{
  "encoder_arch": "resmlp",
  "model": "model that answers yes/no questions on an image's attributes",
  "dataset": "made-up road signs on poles",
  "train_examples": 122500,
  "image_size": 32,
  "crop_scale_min": 1,
  "horizontal_flip": false,
  "translate": 0.12,
  "rotation_deg": 10,
  "color_jitter": 0.1,
  "questions_per_image": 8,
  "encoder_norm": "rmsnorm",
  "encoder_norm_position": "pre",
  "encoder_activation": "swiglu",
  "encoder_mlp_ratio": 2.67,
  "encoder_parallel_block": true,
  "encoder_inner_norm": false,
  "encoder_patch_size": [4, 4],
  "encoder_conv_stem": false,
  "encoder_layers": 8,
  "encoder_width": 512,
  "fusion": "cross_attention",
  "fusion_encoder_width": 192,
  "fusion_encoder_layers": 6,
  "fusion_encoder_norm": "layernorm",
  "fusion_encoder_norm_position": "sandwich",
  "fusion_encoder_activation": "quick_gelu",
  "fusion_encoder_mlp_ratio": 4,
  "fusion_encoder_head_dim": 64,
  "fusion_encoder_fused_qkv": false,
  "fusion_encoder_bias": "all",
  "fusion_encoder_qk_norm": false,
  "fusion_encoder_parallel_block": false,
  "fusion_encoder_inner_norm": false,
  "fusion_encoder_drop_path": 0.1,
  "fusion_encoder_positions": "sincos",
  "fusion_encoder_cross_attention_every": 1,
  "init": "torch_default",
  "residual_init": "none",
  "optimizer": "muon",
  "muon_scale": "match_rms_adamw",
  "learning_rate": 0.0023,
  "momentum": 0.95,
  "nesterov": true,
  "orthogonalizer": "newton_schulz_5",
  "adamw_lr_other_params": 0.0014,
  "max_steps": 9400,
  "batch_size": 256,
  "epochs": 19.6,
  "lr_schedule": "step",
  "warmup_steps": 470,
  "weight_decay": 0.08,
  "adamw_weight_decay_other_params": 0
}
Rows from block 5 of the image encoder, named by matrix and row number. Rows with one number belong to one neuron. Each number is 500 + 50 x the weight over its row's rms, rounded and kept within 0 to 999. All counts start at 0. Numbers have three digits each. After the name is the row's rms in percent of the matrix's.
# gate: MLP gate (encoder.blocks.5.mlp.gate.weight, 1360x512), inputs 128-191
# fc1: MLP up (encoder.blocks.5.mlp.fc1.weight, 1360x512), inputs 128-191
# fc2: MLP down (encoder.blocks.5.mlp.fc2.weight, 512x1360, transposed), outputs 128-191
gate.1157 115:486487471561467487511469560515518386425621476424470403477464511437509486425575553543523472529538553540623514426453433521444446575403493516485474598419578402516469502550537537502580505493507580
fc1.1157 113:432434394451552456577450434525519500583436475573528651526514504533447417583420451478488508533446455462477533532598483478505570440508505486561464516560432611457549441407533508515435475525574497
fc2.1157 125:506441458501430538528488484564573501461599451467485561570425562466448517467470525397511458532484505440545462511463463495520504502519390559521437613537622399437465470482525475565526477553437498
gate.1158 127:479520490505526509594469510560515520596423472461518522563387507504488546458636488445423563405433504484494516554569516487496395436501492500424475461493433496509520463509524455491484528381594487
fc1.1158 123:565528474566579479470565528430462577390497459594565426454539522514502464466433511521577449593627525508539442518484419458628556503560569485556479523465494554499557586555487504553498551587474464
fc2.1158 124:486423631442521480538494501477436507458470541551544458474544499480483495519552481511439439468420547474522537529450544444463500504575424494484512503490468495494485484526521520444427426524560421
gate.1159 089:399489492513542441504517539493498579409483508511553496461448571533490450505410497417479490405528486460541515505448474479410512509431516514476499555535463462560463486515448442447455419518441486
fc1.1159 093:420518456500493477464499460507573559360534520533480556570443540528512542494483476449422412457493549555560612434451506525553516483578409464569560458523426488525459563460528436508505478483506412
fc2.1159 091:519559498541528552468450531447558529493521503510415490383477472575511473564508487501535513325458416498422515427438447484493488515492539584523500537625491469448265503473599556484476547478562563
gate.1160 062:499386500455488435465368473428485439536566478473551471501577558490438529539418464503570542457481552478508473415456470502516495472525479464489435529482507512587425484520480658462450509511465450
fc1.1160 074:570524563500499496464463542458470511479499568388535532574486467580549489411418541544549509518573516477475553607486545547533496544496565502516440486524452588502490443518494626503504431538470459
fc2.1160 069:561502597457516413523433560461531499458533509486574488469549437603459488417476563518457513519537423497475493543516514532525402527523470539546463475514524517473449367573491540489455415533510491
gate.1161 118:535519470593475492475541546481503462578557518560515537584562520536447492532576506536466546392584462559471525528518540523585520532507433570536481392446490518543496341511497547513461514555499429
fc1.1161 113:527530487536545443550513486506522493499544499440533523607538597615500514547475550412545644539510501460472478561424470495447484502504504561529458438575450517407479421481471485521533594487393399
fc2.1161 114:524583479499465442554489515455547524485485562396451464566517526431504562356487524502496494597463566521556519499426436585504486545486441438532513421515510505474527520489491528588490563510500472
gate.1162 095:440483411533454495528526467528488452557476491493575495568462516430584480579468502546506522460461590506609512562540608521457457526470446448530500467496471452556409455493532547521454497485524480
fc1.1162 090:562476518489466419511486554497625497492531531565463490473568436493517535465476577428521501521638506392555497566478529519538527534585511454446430501441583523511507486471482449507635530569478489
fc2.1162 094:514520526540452387496555557522504532471545540541508475491517405453615499469489537480496469417551495494427483581512447477506534440504583529397502476515502496380533514457470577409505509515372566
gate.1163 099:473514575434478493507549606521483561409473467594472526545445499554528599509506483528493483536500506520417539542475485519512540432514487467505557498543560529529524573552485508467414487577486469
fc1.1163 104:535499479469427482456470474510533361479517525504593480483511515590525588468542540462483487444504518531550472498448461543523535556453612459511501438482486453538584481582516495474572412454540462
fc2.1163 106:523413502459451444475438451447514444462522458550493603471526555417597429527451433509539563596461570576550521434481529448479523444447476509458518501502468507485498516416496518488480458461450478
gate.1164 119:581512520504519535490503555531518502479515515393475493417477531449578482514451482515450577517484549425480545560468473600465529503563500532563499523507505493547451519513540515512513532513436542
fc1.1164 116:474452453499509468431512474513515547488514545486523494474543478593478515528513537494581482483595578522477524521539557457478547547502520534501470521535551514466479485513538564415462485509450585
fc2.1164 120:531481508515452494465527516546411454549576551469486513401527468470501545541472473499569477439514522489543493502515572515463495484492502432450585477428486555473565547511608529515534529542382523
gate.1165 080:609526451511540536494534563600509487401531450542449491553498546476538481477494504539525539470544496375403480486553580530506438549505519482485426557488386471448542481500444582375535530539499437
fc1.1165 089:556440497529489438533560493469398542490486528540413533497458515447502507414443489458555476630557419508568546533541459554435417553484519483426515493572445446465544532445416506421497501490473594
fc2.1165 089:572537494520477426487522462470509664562559556513412615482430542403527496490528477490474528477492506536509531421493423488429547516515458502564496554545600497553496510563552448547520402502521576
gate.1166 061:540466482485545546510453470479552431517475548472534459431409464552457483493391495549388514417479489528355408461587448468555556445567503409503552568530592458575433532458431573420509566506536480
fc1.1166 071:442578454518471467534491583504424455535504435506487505533509403448421558497445521486485484441426528493504501467431498477430558558441527538556489439533530520459435483498522502485543469482568529
fc2.1166 071:591456412506438501568427568491567519535425557603509577486450460412413538435485594502447477468485516490498473535457435449504506502496445508496513469499463563494509492539504468375535513450457550
gate.1167 101:465464560521512466459485489502476489476532550563561496519498419566581444498503480455486536450495601406490555491314509437536541414597469534527519469541561471562416514533650558402565543551485479
fc1.1167 111:549495506480508519532532428584419421508524561508521567615473496537532546571539617473497519549438512388477457565478573431536514512490468447437497584486530624604612488493482473528536423471492530
fc2.1167 105:507574537590461518521477530547507473519539549499536524496508480532492504451536674481513429564468436420454516542490529434482512561525460394477475610500561449502547437426485542436546477562575624
gate.1168 136:523502573430498463448549524433511514459450473525500547565371537486470442550498536467585483454490489495562532501468542476465510471494549559614540533486407567479476457535562532500492525560465563
fc1.1168 123:437538501599498511557504535503557498443581522499595411470561481544468450601556523574487518488517591459520514534497519516388482466508512465508496489447469494505513350548389479574484488561427521
fc2.1168 127:353571536485468600501498522468528587450439469518608554526512540542512422480482431553548438599381536440495471375556512592543542443601526542484505447407569428593550483508514479534527486490472517
gate.1169 083:494559456495463545489476532547441481436561538448453487485518537469566528508537422506524486557398512538525506534531449565419448533519594485438481492488568511507513515581416470479563481564471508
fc1.1169 095:513462530546522533437468427545548439528497559471530485496587477469476527572478503540523477400529530568494504616473409541532591497495510545450463493468545484509471438604452438517457523468560550
fc2.1169 088:443468445441532555495481434458486524540543466536410477533407495512519453555464460483602511465428508533538437622525491554526534492410442465448470490521518515558531498527490498536463541465496561
gate.1170 108:421561527557538434570450542508524456480533460460451562504489428514599521435551525508493523597469469515583459541509445526515463555499509559541481472489517595470564436550490408477525488427535337
fc1.1170 108:529464452557527480514470524490438523456472538459446549451531559513480471541523541557468521508475502483488550554468415511462587446496585522431518524473593519531462603483651587512615472442483561
fc2.1170 107:473563528489469475568435532549530465388571506459585407512533512378445380473555472421508604476525479538405510521537506510496459482495558513543509539491601500510532469395520427521471513508593492
gate.1171 066:518503432451540577470450475464510461485534502558466475579507478531393512570427511609451461444541506556480492522490477523504485493533576530486508531374531502429417430491586431405536502520478584
fc1.1171 075:609513572553510438526484473427569485462555474455510521460307569432588547438451558492558518503460553419481488542578389494461521498590471494578527515528473452537505518478475569573541482516482481
fc2.1171 070:528546523548458520452532523477485478559534459531478525524370542453583561495459537449544490577552487519448450494553508509510512416569514565504504527473582556443454542489474523500562447514515475
gate.1172 118:520563391497466504554497522508552588498469484500430569477595501528544454478508461451528508525543514475519580447511494554477497516526520563520574531521581470443420439518502461440498505538489463
fc1.1172 119:474476497503464542449524568411525542555510555510530396467558406516514542431495475553485533436547560539491493510479398450502457448597482462483518524536528566539464531430476543463520477456553518
fc2.1172 124:512475504499582546541520398521410538510467483437496527470486448402552574522494509509494515430474475558558489504526458515497549467561548559517405521422528489463405552457503434506478619558442559
gate.1173 080:545505464481562423395468451592538518586486585523472545476544449486559493421513578449511422399426524520423547484501587526443440540487617578502503589485542499512511464543522464503539520452516428
fc1.1173 086:521462496525528503541412497551513550513456542546524498483482513485540507434516548508413374478505509468411591421534576556554461586533590533515566538561503526498559487490548500406560590396431456
fc2.1173 086:514475513492556625494499590410540437494458386493536450535381488523494507530430451538478538496661584549482572489432415566495459525425520625502574421508458608584483514567547538395512547531457476
gate.1174 134:473468450432576494485588465508453504489464499507479432581524383445486485446570576481449446562558434526512463558556524446523520452488534400575530523475497430504555549540499485545479488401421483
fc1.1174 139:532560463567514521503563525490440600522566521563493476523516453489528502491582587515538499478538517588533513458509464444435456518429475430501469546484476485458513548399509450525526592400520482
fc2.1174 136:434531525390417456446397489419502477467548431556607487552592537559570512490435606480474448516438506508477520523500562500492476493533596492461433470497397488550511466410537543512458379396516512
gate.1175 128:520462468557550526527547540451508477520586516492497459434504417456588478530521543468572485449563466509508527503422549511541465498481573480468382416451500488418621456503483546540448559508466470
fc1.1175 127:424516449543465421533474473534489426475529564409569484505478565501451444489496460558486559514439496568516426520523436539546566392472450596555508496539504444544469443457518448496491481476525541
fc2.1175 128:522538549532473433546517528428510446478515493538507467567489526556392450511507507458494541473500519563473486582479536482504479571419451498497442541497521429459549424470502477593533563483515469
gate.1176 077:489477536550524493479508399495560484555461416458486480511453605451526532466538520486509544395444457606506528461426521424494554506490526494434541411467495419452478449490583411567486514453563445
fc1.1176 072:522537402577518444555482560502418466430486512591518430505451532426501539437528608452571528527570528568514471500512456505471518512445502497564502521433527534439465519472588597496602556518554439
fc2.1176 074:502522498509539506540476605452444505508553490518440418548427478536521553517504427429593581509510537566451459496388535501494480562455549412456414503455447494465555520544596526411554570545570481
gate.1177 115:465460446618464525496457562490458438580439454568529454466536493494457500466591403507540524413450561547524437482490522508507527415533475437578574477589457520490544526470559504546515487517526544
fc1.1177 112:563530535443523564575553504492567478477471563434544538513496532512461540494408474519545415573498465406477506522540452492547579477498483393450506517450534541590424562543370551440545596513491570
fc2.1177 116:499573459482481531490421537435471526492458477517561425541516555461572496470483466494474414489487478518472464538483526477438504491532516504459518529572478491485523589517520515506498489458479478
gate.1178 087:484428436491452465491460548509599437523460575575567463533478439485571482422475513458526504508505567523516395503523499587511568482524422514481527538506496534463417571484575541556543552495516501
fc1.1178 085:507454389481527444491579570533538476505540506510497370549496473466538457472463479525607611469498590481487476378544475417473552499538489503525554591460565542462397465486560590579608427357515479
fc2.1178 084:559526539450556468395475519552478553513599543495460592597496476547436456445456466511544573435502382526535464458466491481515574513541409491542429539462484502485565497494499527487450507424437490
gate.1179 079:543442525557587529508373487514482468427462434561557509541552587522476512612562509473468484468492513526494536511522456481386473590517398397432509509443415482462521557491467457434496585475485564
fc1.1179 074:531494513468506438537452419471568495449560541570409402515503536480578550496458492490508415494628517603512448483495407493655492536511471501456459464443518602604443516550461535465489579488506548
fc2.1179 078:522457486538504435488466462499543537481450524542562385456481519482492494629506488462521421541549473537571444502444496509593526524531421486529478501484463488519539476615447478394495576507487608
gate.1180 070:499566565493550463487446456468502587393520431493504502531589476584377529569481540519461502523508486500583515503555492449502480583457494470549518483453494589457491476469525408494548452489514464
fc1.1180 077:502494522395435443545430472505456570452442438482510468464592526494449498519457461404459480582445530396488461513588500519488488434524566508395482499489566415577483490517520511522507469472508530
fc2.1180 074:555569497451483544514532481446509492457482522426519513502510437437505505503607479446546488453462515512457478566550471427581505433495606475509499484542482396525396514481532500525450454518484551
gate.1181 090:536432508514594450429480546465550525543550567543501470512469486478453459559436585481454574598525484526519520526482577439499511462492490463428545499537457496488471500552497472590513486474516436
fc1.1181 087:476585468431469450480460447530501457490518489466496475473481601453447525496524504468434516462439523462484519520520471407519503496537493448541539475491506437572424510422527492507483508475511530
fc2.1181 095:500557364428529618539399441547551482510448525493456519450484573409565497525457477466515495416464502593432464466468452427498583474477489481538457517487578481522471565598585504521410489523484450
gate.1182 070:561449485490534552487499481566476476506512450529466491438529407489542429431549507561421550572421468454441555513392484430572444519473481528427527583493475441491517549555554527425534540491473618
fc1.1182 076:497516400445540440469535416474561440431573440542490482548437508465403545560523535493480503436550527498450440478495505475522387440411518582648495512504535479471436441426506551504583482434453480
fc2.1182 072:552519503401544421510471503408585516498453499537439527487477503399429424464513409458545459484417560500568436545525550511515430517515480458490553410435498487535523431545417431510531457453476566
gate.1183 123:566504484407516415451593456477451533462518492454466427483557424499527504443477504482536522482537579551469479503562504494452520534527542542482494532490514426384484513471514544503504503425463555
fc1.1183 122:471516489476517418442529502479538441412539448525563492580512468545562442509523596533566509552536571445471463453538542455509499541456569522518397510496479500477502506542500581459528402530533528
fc2.1183 122:488447568567575511447496449434550467550472556509467534494474437471468559498575458559424558505512515495458430510504497523530470447491540480514442536535429557534529406459476570566532536506442554
gate.1184 069:503429400498514527472478557555525508473450539510418552539474522628423518403486562465521524489507461442588484501470440509528525473505493421490482537485524473503570496348485565485531428503532522
fc1.1184 082:458590395549546499353489474532465428529456476514483502394482512477529545461429504459585567490585509545545458449585464574490495460454562530600391521441490545479430506541523555513490509495479565
fc2.1184 075:466388529568574568455519376470540437515569515505481526447352562480500521539468417477392522490576540571395469475501524554484513554502484518495435518537546499486472507523549553608519479561507575
gate.1185 103:437383525572487536432563471380512562481463545550497501529568345488483531507538391545476522552508493632501534408458533494507613503516544537558451472458458508538449447443534531519488527494485488
fc1.1185 095:510468564440502419526540419546456499493516458538499514428487460498486559491563634550460435533487413498466533554544600544427575460477432542455482521498428347460584506579670560515499479547484552
fc2.1185 094:427505489502535421472452458509467496579529332602513469511504456494570547518588559422454581633557483556489546491548595486580535429423513563494474559515471531475451505536467493469481522541526526
gate.1186 116:405463531490488511488515528533523539532464400465521514397486544398527506570493541486465534519538550589537440502541445504438421480501597560473484474453438525441529481513503562557383404433477607
fc1.1186 114:530470499488510506616594441532600507576495482476477535493477509456596534516468579532509553603576463420507489530498447469525496553507604443526465532432492480420478496551515638410487596454473502
fc2.1186 112:469443401422534466528458488548488550434463554574546516494501469500443516452449465502492576510498490584490457486519515505479424530587571474526552621447492536443466509558460428437500557469505543
gate.1187 103:576486552487498501523542571580460493509573464510403620602480457505503575438521495435456524503511555539434438482470432501404406509539460495515495535526422513576503485504478505535473523447485477
fc1.1187 102:532489528456439481496547520508503497567509549483468505406494590520543493492521410465432549512427479482539483428541491414572583500519462469489422454497516488536540621512444547470489502495548591
fc2.1187 098:464507546453550404476449550567585476543463566503465435494595546596523398515478443553500468583475404504554539453587485504462495495492585452455525544513527479493508560579522462561499526493572519
gate.1188 113:481475524467466552479529504476568588547513462495562543407543567501488508454549445522487600567501555485475549531574600497459478386533556535517550486458509450522428513510532452455564496441491533
fc1.1188 112:424446490501555465466393490576518363453528499531504467496501597547520484489514550549517449409484476462431473518460534489516500454601464503424501579462578497490522534502514468435512620519429504
fc2.1188 112:579498476562660413464531501592553550555597497383542543490497482552548533454466558491462457535544570584466467478594555552534492469507484476477533501442532432527498499571557463407632496480513513
gate.1189 069:411493500444480482475481504532509559395590485582469510553454472550610608457409430535503466594435586525522531519487553554533519468363408590467466561525483408566541481455562452533435500471457592
fc1.1189 075:465460432459522403459508516546446555529413441505444502497416507515431576553433444514500491522479511490436519459502558469551566411475480485494602515396499420450481478471452512550542522446452486
fc2.1189 078:541528518489506407492503481446493578533392543444535568435419447474517535466525476463526494415523552498447469530473542513538488446524532426586531584405515489601503517510484578504488467532420511
gate.1190 075:457521478549544417553518396510472567506585489536521445513504555494500546593523523470523502463546482601455526494450530481460488402474445514433537473441593489539512468519518516472496562477444532
fc1.1190 078:480436539551646559598417535563489461542485554478503548600496460360381569483478539545449464444487529572538373560555489519577523432541432515468496434418538539506474526514504481442557477583509506
fc2.1190 080:536517529511435453518518495568435485447515562610579472501453519460517472570403535478466491465523621469485465627537560481472541451533395517469534509451437441548439505569485430473534495416539581
gate.1191 041:444544513490529455495486515517469433480425445519504495422589533600416596517453533491524475604460627439527571485630455487483484465484459476434505539610548484468401487490562545415512560517466550
fc1.1191 060:498504524545591514479471513496467546546568497482479495561497578453414513444493491441479495531527504485533428545556472416431491522551571510494554548475523431380448433538574605552569442570585502
fc2.1191 054:439518547531547471525524482458459559495549562556464508525500596486435560432443547426416539536504488480450451585488470456426462478510516480456564547481556403432464336513551499599436457600543553
gate.1192 126:490570429598438417436476421515382541433499488486569502565499454513479468499594518552518477487618479543440505504476504468524535546468579489512573500497543600524499427475510530506517498562592538
fc1.1192 121:525483556461490617591471583472521472533514481390538520520474428409481487421364409456573508472478512483509499506516567541548493552514442480536506449511566474534529477532507487404536525544519510
fc2.1192 119:511533451544482431365500529420530618501500484384530455597478472487504461502562563478521511500568456409509570434515593505407486462513502516528494509533546463665546586481494487464557561551621605
gate.1193 095:490402478454490443464518517559568437465533492510465434565495463501528488472552499504464536558459506513525498444467492493436427561551505507541516420456509500515578414567445420451490621543480503
fc1.1193 081:553507511429458485493484429568511501543359509545513580437501434450399464521541491568371498490419516556504575494565487439465516535457389431427456434495551585481484534437548432543519483518480501
fc2.1193 094:493522539481484505477537465544534539548566538501522505530574518393360472459445537571514543525381502565408555473588430466511554462459583408419464475536458508544477484434535524519444455540396576
gate.1194 109:402346479553500448499503531505525601480529413622504498402479504555448582556496538422451512549450482574526585602482541471468538506624565503540504508480485453489450533592494410555476418498450528
fc1.1194 113:447507521541425507425490492521408464510497517514495439524462513498493565529586482555491408485571453473498481367487523380525546437444442515555548532575444542490572447433600494536515536462538371
fc2.1194 110:448565547508509523536485394420485478480581558506546544529603450556445506483508466509431495478558588510550423483571563501514371506498567534503509452536539486447593506494493538542518453485591465
gate.1195 124:451480417450500452540540521495526482662527476469478512550534441400513501469477516507473523476494570476452484434505542474668484539512468560584464465453523434490565437536474530465450511455493519
fc1.1195 114:544502542435437462571451509441480468474569613457470592470447407448600524439515474469469560496656450481497599470538543516524535504549487505425405490518461582464452484460594457525469516457457496
fc2.1195 126:532486487537596432419526511474524513560520554472549567561500437518596443589505476416396430562510499519479507410529519467509587455460546526493495506549584401524478400543463427469505437443502579
gate.1196 051:553465503428500500510467545473457486584446576533505515547542474498466510502423483588416501438457439478445497505549458519542479472517460551440522507412505489482482478545487517567491480604596604
fc1.1196 059:450491482541435517491467482520510503520562513564509523411492469512499489487524475536460476484514531460497523489465457486480530519478551492459549585465457640499587430549508473518488554527582446
fc2.1196 058:457526490549441500448486454467488519554520448516453492561472437509445470546465554577519468481431522509429528477497535469453484512498537502453464487484458518444579498458497593453558555457532385
gate.1197 061:540487525496419471456470584440496417522499580550425502455471447520508531607537532557398479445558449506485545533476523484524458490451605454495467489487511445475450527482467518472544431481455553
fc1.1197 067:493487540478472435471564496534541515522512497542518558522462540514525408482505514588578410521463442517545589587461484444509564457502447549472505454463514487522423578464558441442438427501468461
fc2.1197 069:505546437527418484529606497523497529590535467572526466445462553535450475506506490564549498575478391524549531552466517539494512473471429469468532474494526378458469557413494489496533447436424528
gate.1198 106:522409532458429544497453444509403423459399458510512573516429444571513517451483408541414488460491599560458470467488442529446491478524523533440477446516492514440534442425498448579492503569571509
fc1.1198 106:504477456428491634510534477457351432527495503465517451472438466476569552482451448547485433462516588471549427547508505569421486487512571556479433517448406519487503402579463453507548522484559475
fc2.1198 109:468497472535595545524517577528526515462459558553546440541490458423491573636518517547585497445445433439597391484447533472486493487443509551582478519496494399583496480563519498459409483561594548
gate.1199 119:431466487568528491566511511457477440478459555528485479416516523514504429455504431518513527504467538474484469499575443447601433507471438551533519475501488470546418552506535417613576591448397510
fc1.1199 112:504497522560571520486537545544475551495517422673530424486499610515464483419581477355482433415519584538602480438432445536469429480563504478457442541538426579452520475652484514425573648503513534
fc2.1199 114:493467488489487528483459495591462446580478444473546532511516496585500498567504486493485520439462578577562568471537488474530543526446503496628464509498470397472480482570440467588584557467502481
gate.1200 125:409418567365537520499472532558404494481506510502406575503448517501548548582510536556510544511471524513427510433499558553503602591554486457506467503594493419506500459453430423442460472470510462
fc1.1200 117:472522623535580582516499537567506478523494485420413472533502478562595556480407552517574493444510573491452521511496566541398581543500385481481496557469464409555580590511417492450491507486518500
fc2.1200 118:567420495451493447455458443438550520533446470552489513541453488494501609469498472514524445582449486601490480541517482486435527502469532424409533544435491464496517520601593451486498519380500388
gate.1201 098:501522497465510520497585543551453575466551476471594430428523512488502531525535443498595510530446577413539514567614445484484449446439499428544518514536472538471447562465472399551509535480525561
fc1.1201 095:509376455557464462455496501552431446437493483465427515458517427553556529591436600531504452522469499541532540513488533390474411465564482476442536486538469504505524472493614408529519508428522476
fc2.1201 100:610584491512556516485481401552476477469483608600495471535402491571590475508520555497495459559501439516481419481517552541445517532527525555455463522503542515481479451476489415479490466453488488
gate.1202 074:504471405536565487500483569512550444465501512555564579546484679640430540539446524430573560499465450487494497467496566485448492511523419563528433483465503543463548481536452418435481445451484501
fc1.1202 081:538480511417379483432545494441590481599580463558451520562513539587546477475521463559478487471510565472497560533594448468500520518559552480490484471480554558559532496439465529457520457577537510
fc2.1202 077:455455597448410552435540526483509535648572524522532503502520546604571502534535490536585504530475554440554510605543559508566626546442559369575460497483473493570569459398449614483566544495549527
gate.1203 076:501459437440566413427474619612497430551595597461475526529475438551513493507580491560524440452531547513428519503479500566522452559537457546391480499517535453549507549458589528502394550562504500
fc1.1203 079:540512505480473370429491517588476517483500490504470467523420506490502502466554464541518444580479487425465508566549490605511462524551429552440543395524557517537498409505544388511411501481432578
fc2.1203 071:453526497512445462513558482446531458521472449520502490538447575427575433506525398451471500580430489546486448567625539538472550444521514558474496425512525544553362407509450564522496479453456619
gate.1204 119:491532514525497497499549443472412506533507466455530476568471452504465524512495568479537472539447536490466495491637419487499531523495495546372600538560497479516456534506479492486498584431525494
fc1.1204 120:465476431616495535564528510649497453503402492586592383543538537536397450581517543483517441323515483477619463428449465503400400430411495484544389444512535517466494492486475448482494521504477457
fc2.1204 110:503520451572521555470485515512443507570474491514550574403586468577480506490532530453454446568515448466492433480407477559504538520519495463503559462466419513481541487378489490511563464577484458
gate.1205 109:493519493451497591513422413459448470582505474459526508480519493546440534436519465394554564519479571476478543459393545430497580530489438594543476493445576558480461618458465541471494474499624517
fc1.1205 104:471480517475524419436622441457489552480452463490474596527484530469519523501553504581499472515460429491438501518482565410467430571518515436446545424567553528449497427498481553517473497453448478
fc2.1205 108:541458543483391460567477518565497496510572517576595593532524431453495464491534469473509558532600510454435606512475496450512567488461469523479593480512516465480490463418471609482507499475547499
gate.1206 099:553481511595541365467526507499421571434460471554526617511495525608504565419416529463565527444545541449536559491539460494485450474497460515542527444434524465514521482525567562485526399466502555
fc1.1206 099:515534551539499481491563576544523506523529468549498515541413501569555465493520467463609455518485423553537532472605441539552480587460506524510544524493479448495448508540484486515516480549505510
fc2.1206 096:532518540469550479428479567486477536532505482578539500454485523444588516504466417527428542468522448572575541492507507559546472572431471474507483453576435512563382578476462430550578497489502457
gate.1207 072:426553425531534548487496464436477520476454527517551474469538574544388568470466536534546557542490498538529472538543491445541484501473510577478505446509510490483451406507507452512440494576508536
fc1.1207 076:505520490470499540471492554529556414613518534532382555590497511528482522545515582533528441454510523568461484491388546499490446603482444521457476460511521549512588402522503505508471582495455519
fc2.1207 080:486539425448601508451428456472527461521552499481487482586526458586446607527476545510535451520452536517589550538375495500503437495418450598420381446464507524521546453551513508506435476644528547
gate.1208 135:526516488480487488477549526459517579359462562459488560475499453508424550572585521475588527519432527430555472448494486506499489507573501527506562607434577489575579532498496457430397505497465448
fc1.1208 129:516485511518484532502481460407511450466507474442500521431420470463513413511503578582467564483612494522492529493558537434542506400451409567429437566537541494414492483453579568506564519522555537
fc2.1208 114:482473534359546524432467436550515410469488526506435459446510489544454528437475484478416549478527533543546440576516438512500563447460399547438517390409561477462310483496581537489503589528544453
gate.1209 114:515490534472487459428432475534475560504430516491450571567460522492484509517509543452612487493537548510522508506513600424370524475395495537553521573526598498560422452445563567474475587536517475
fc1.1209 107:491525486470455403521401577536589469444535478603470477460485499504526524420518493461534504472509495514456465493453513544625570526534534468639485487544520515497448573601456545496483548501442489
fc2.1209 110:488560489512441444574470568496488506494611467575469466497492442501533503399534467456530592506469543547378432567462545484596504551498406537480453669499597484505467427541520561474487553406557514
gate.1210 088:476411359505568634490420479473473434528586546410521521448446558523397552459620590433470443453432490529581523431550453442445535508562420432458408430497488502576486537422490531491434583430544528
fc1.1210 096:512432439485500610438439511503502542489496479434457483459383426538473558474570523452426448479506574545570540428473443479442497487529405455395419469537541540449516509519507421455420538499481539
fc2.1210 100:395466469494439437432460567500551559502472445429509505491462443605465453548452416462442529513502496548526588555520480416486569524486481424581441455499545536403423473500574500414419512497429556
gate.1211 077:462544396574458471439532622603548540473612494532514491517402560388597549536479519588581541474534501455447480538568586516573465423586526538484527441464506477431501466526540468475423431540464431
fc1.1211 069:503535457517506454561423417456372509433565566451486439462471511550569459459507547565426462457457530541528457534497462559444551443565497484489488489536558549433540511495547499476553516498482635
fc2.1211 077:557422490628474446550490475535459537470568496381488535492523414579479459507584549510517442531488542552486506529465456556500555554462604478564469523507494534444410461404508524507613657498460630
gate.1212 125:497469461494437462494399537541497503510438408515549509603596548571500444463461417495524512515439490507469467510529502503427439446597487555475518479465527506470502513547463442436531457555471445
fc1.1212 119:549547542428489505463448575519472432530439439624558505578648451528446494496421462463510523488456502575431495505538446476399440436466451492424432546486473512502544539530524517422605400537513513
fc2.1212 118:467591497461485603515542507402544533433539478449475430432436563443477528536533411515451527431604475555544395520526463428516469502481521436565429465515533511525534544570571464518455397449527477
gate.1213 087:438441401536568571542529477423554413464521437494492587497471579460537550548536567652539506425516556437533515483500471502618439428459547564504490486437473462462502515479389465520520533493541528
fc1.1213 075:505511420525495512510512469594571539473461504504408574518514450571544551540586399438531377436407497468510443457492529451589462468423524541501477534440492455476448562578490558475513489473497561
fc2.1213 084:480546420510488529505424479433562500532574434481394526450418594496485503469584557496451477495473477409559607481400531539550529475446452469515438528489519460533500453539479390467590538493510528
gate.1214 140:506474516516534554532575477488510460546430528530476485550530532537495464547496603442502498501514530538564409538483491567520477520407492623604568519501507458428539454435606518500465505515531535
fc1.1214 135:540400509428521507419435448525428472517468461537464523451519456538538579458581472608500504502487573516504479531501478467508537598419446437488513505492482526509590512406505500411443527470557465
fc2.1214 131:548621491513445463516455497465480512525512460475514449477423468445556439546514452481412497535548458454575573592539530503466493457551460516495532499476541563462498499503547502427585499420522476
gate.1215 109:454423529485477487426615446496464440471564431545507519557559460462537506580490586522436470574537470427482481363528459565517493461551432512466535545584477468509461493489576408524450423462433517
fc1.1215 102:498477502513508525543403494453451541460505558436528476464534556453567541422547483479539442507493427545570507515536451520435486520492537546496487517426528513535539403507439481483538500544533517
fc2.1215 110:492506491525559571471622524427449484487605476477531436569517469386503531489544621570444540458513473456472485575595551514499519577585500521539480487546444476557541477604488540612480479482520546
gate.1216 132:487557498508493498448461456436449483522519489506518500430527481473497435473475507418482500474515384477504522553519520439531570427516473506417470471491569469473464428470519546491530538557474566
fc1.1216 123:476475485523430547527572465491495599513474514538450437375620470600513513512565489409459508532513431582493652442462502528558475555558501511504391436550482482577544439480493423487473437585471484
fc2.1216 129:450533518538521502481559376512383468460577498394510485441475491425389501472492485487428476475476518523458487508479453424452442344479528506524455516469498503528457456489527489554556511463469450
gate.1217 040:506463410569504466535498535468498474603568573429516529522517367495471519432430490579527503434538529504446539432496478528571498490536494468423506462421554476570421440483462559408515574457504480
fc1.1217 047:640457506515542577557477505408539556488522513453536422505551536613505486456431459492513450549579530496454518430503487526474595519563502510611475400477506458442463577454485521463520533523529518
fc2.1217 048:511498495465521523466509474476508446474598425514440546425382542593485533492454490425522467465539514504519466555521514505527515429470500561597440426407614557548465608505494502562504494563488503
gate.1218 101:433539468485373576464483520511469527497467498646505502510516564584437543433424481495565512605398563538523544518499475492526484485444496466505508532465498567470668443492528484451515447450581479
fc1.1218 103:541486416490502484451506469521606462566513499484564475475552525444539359515552493436436485468516484453589485476511533493468552494450472502467474569518440412542450435540621368505572484616496535
fc2.1218 103:469498519512464575474440430520450521534549474402518549535557530506513540472533422511496551461586451512488501527426482505496423437540570518478480501615416492504468496528492421560453383441591489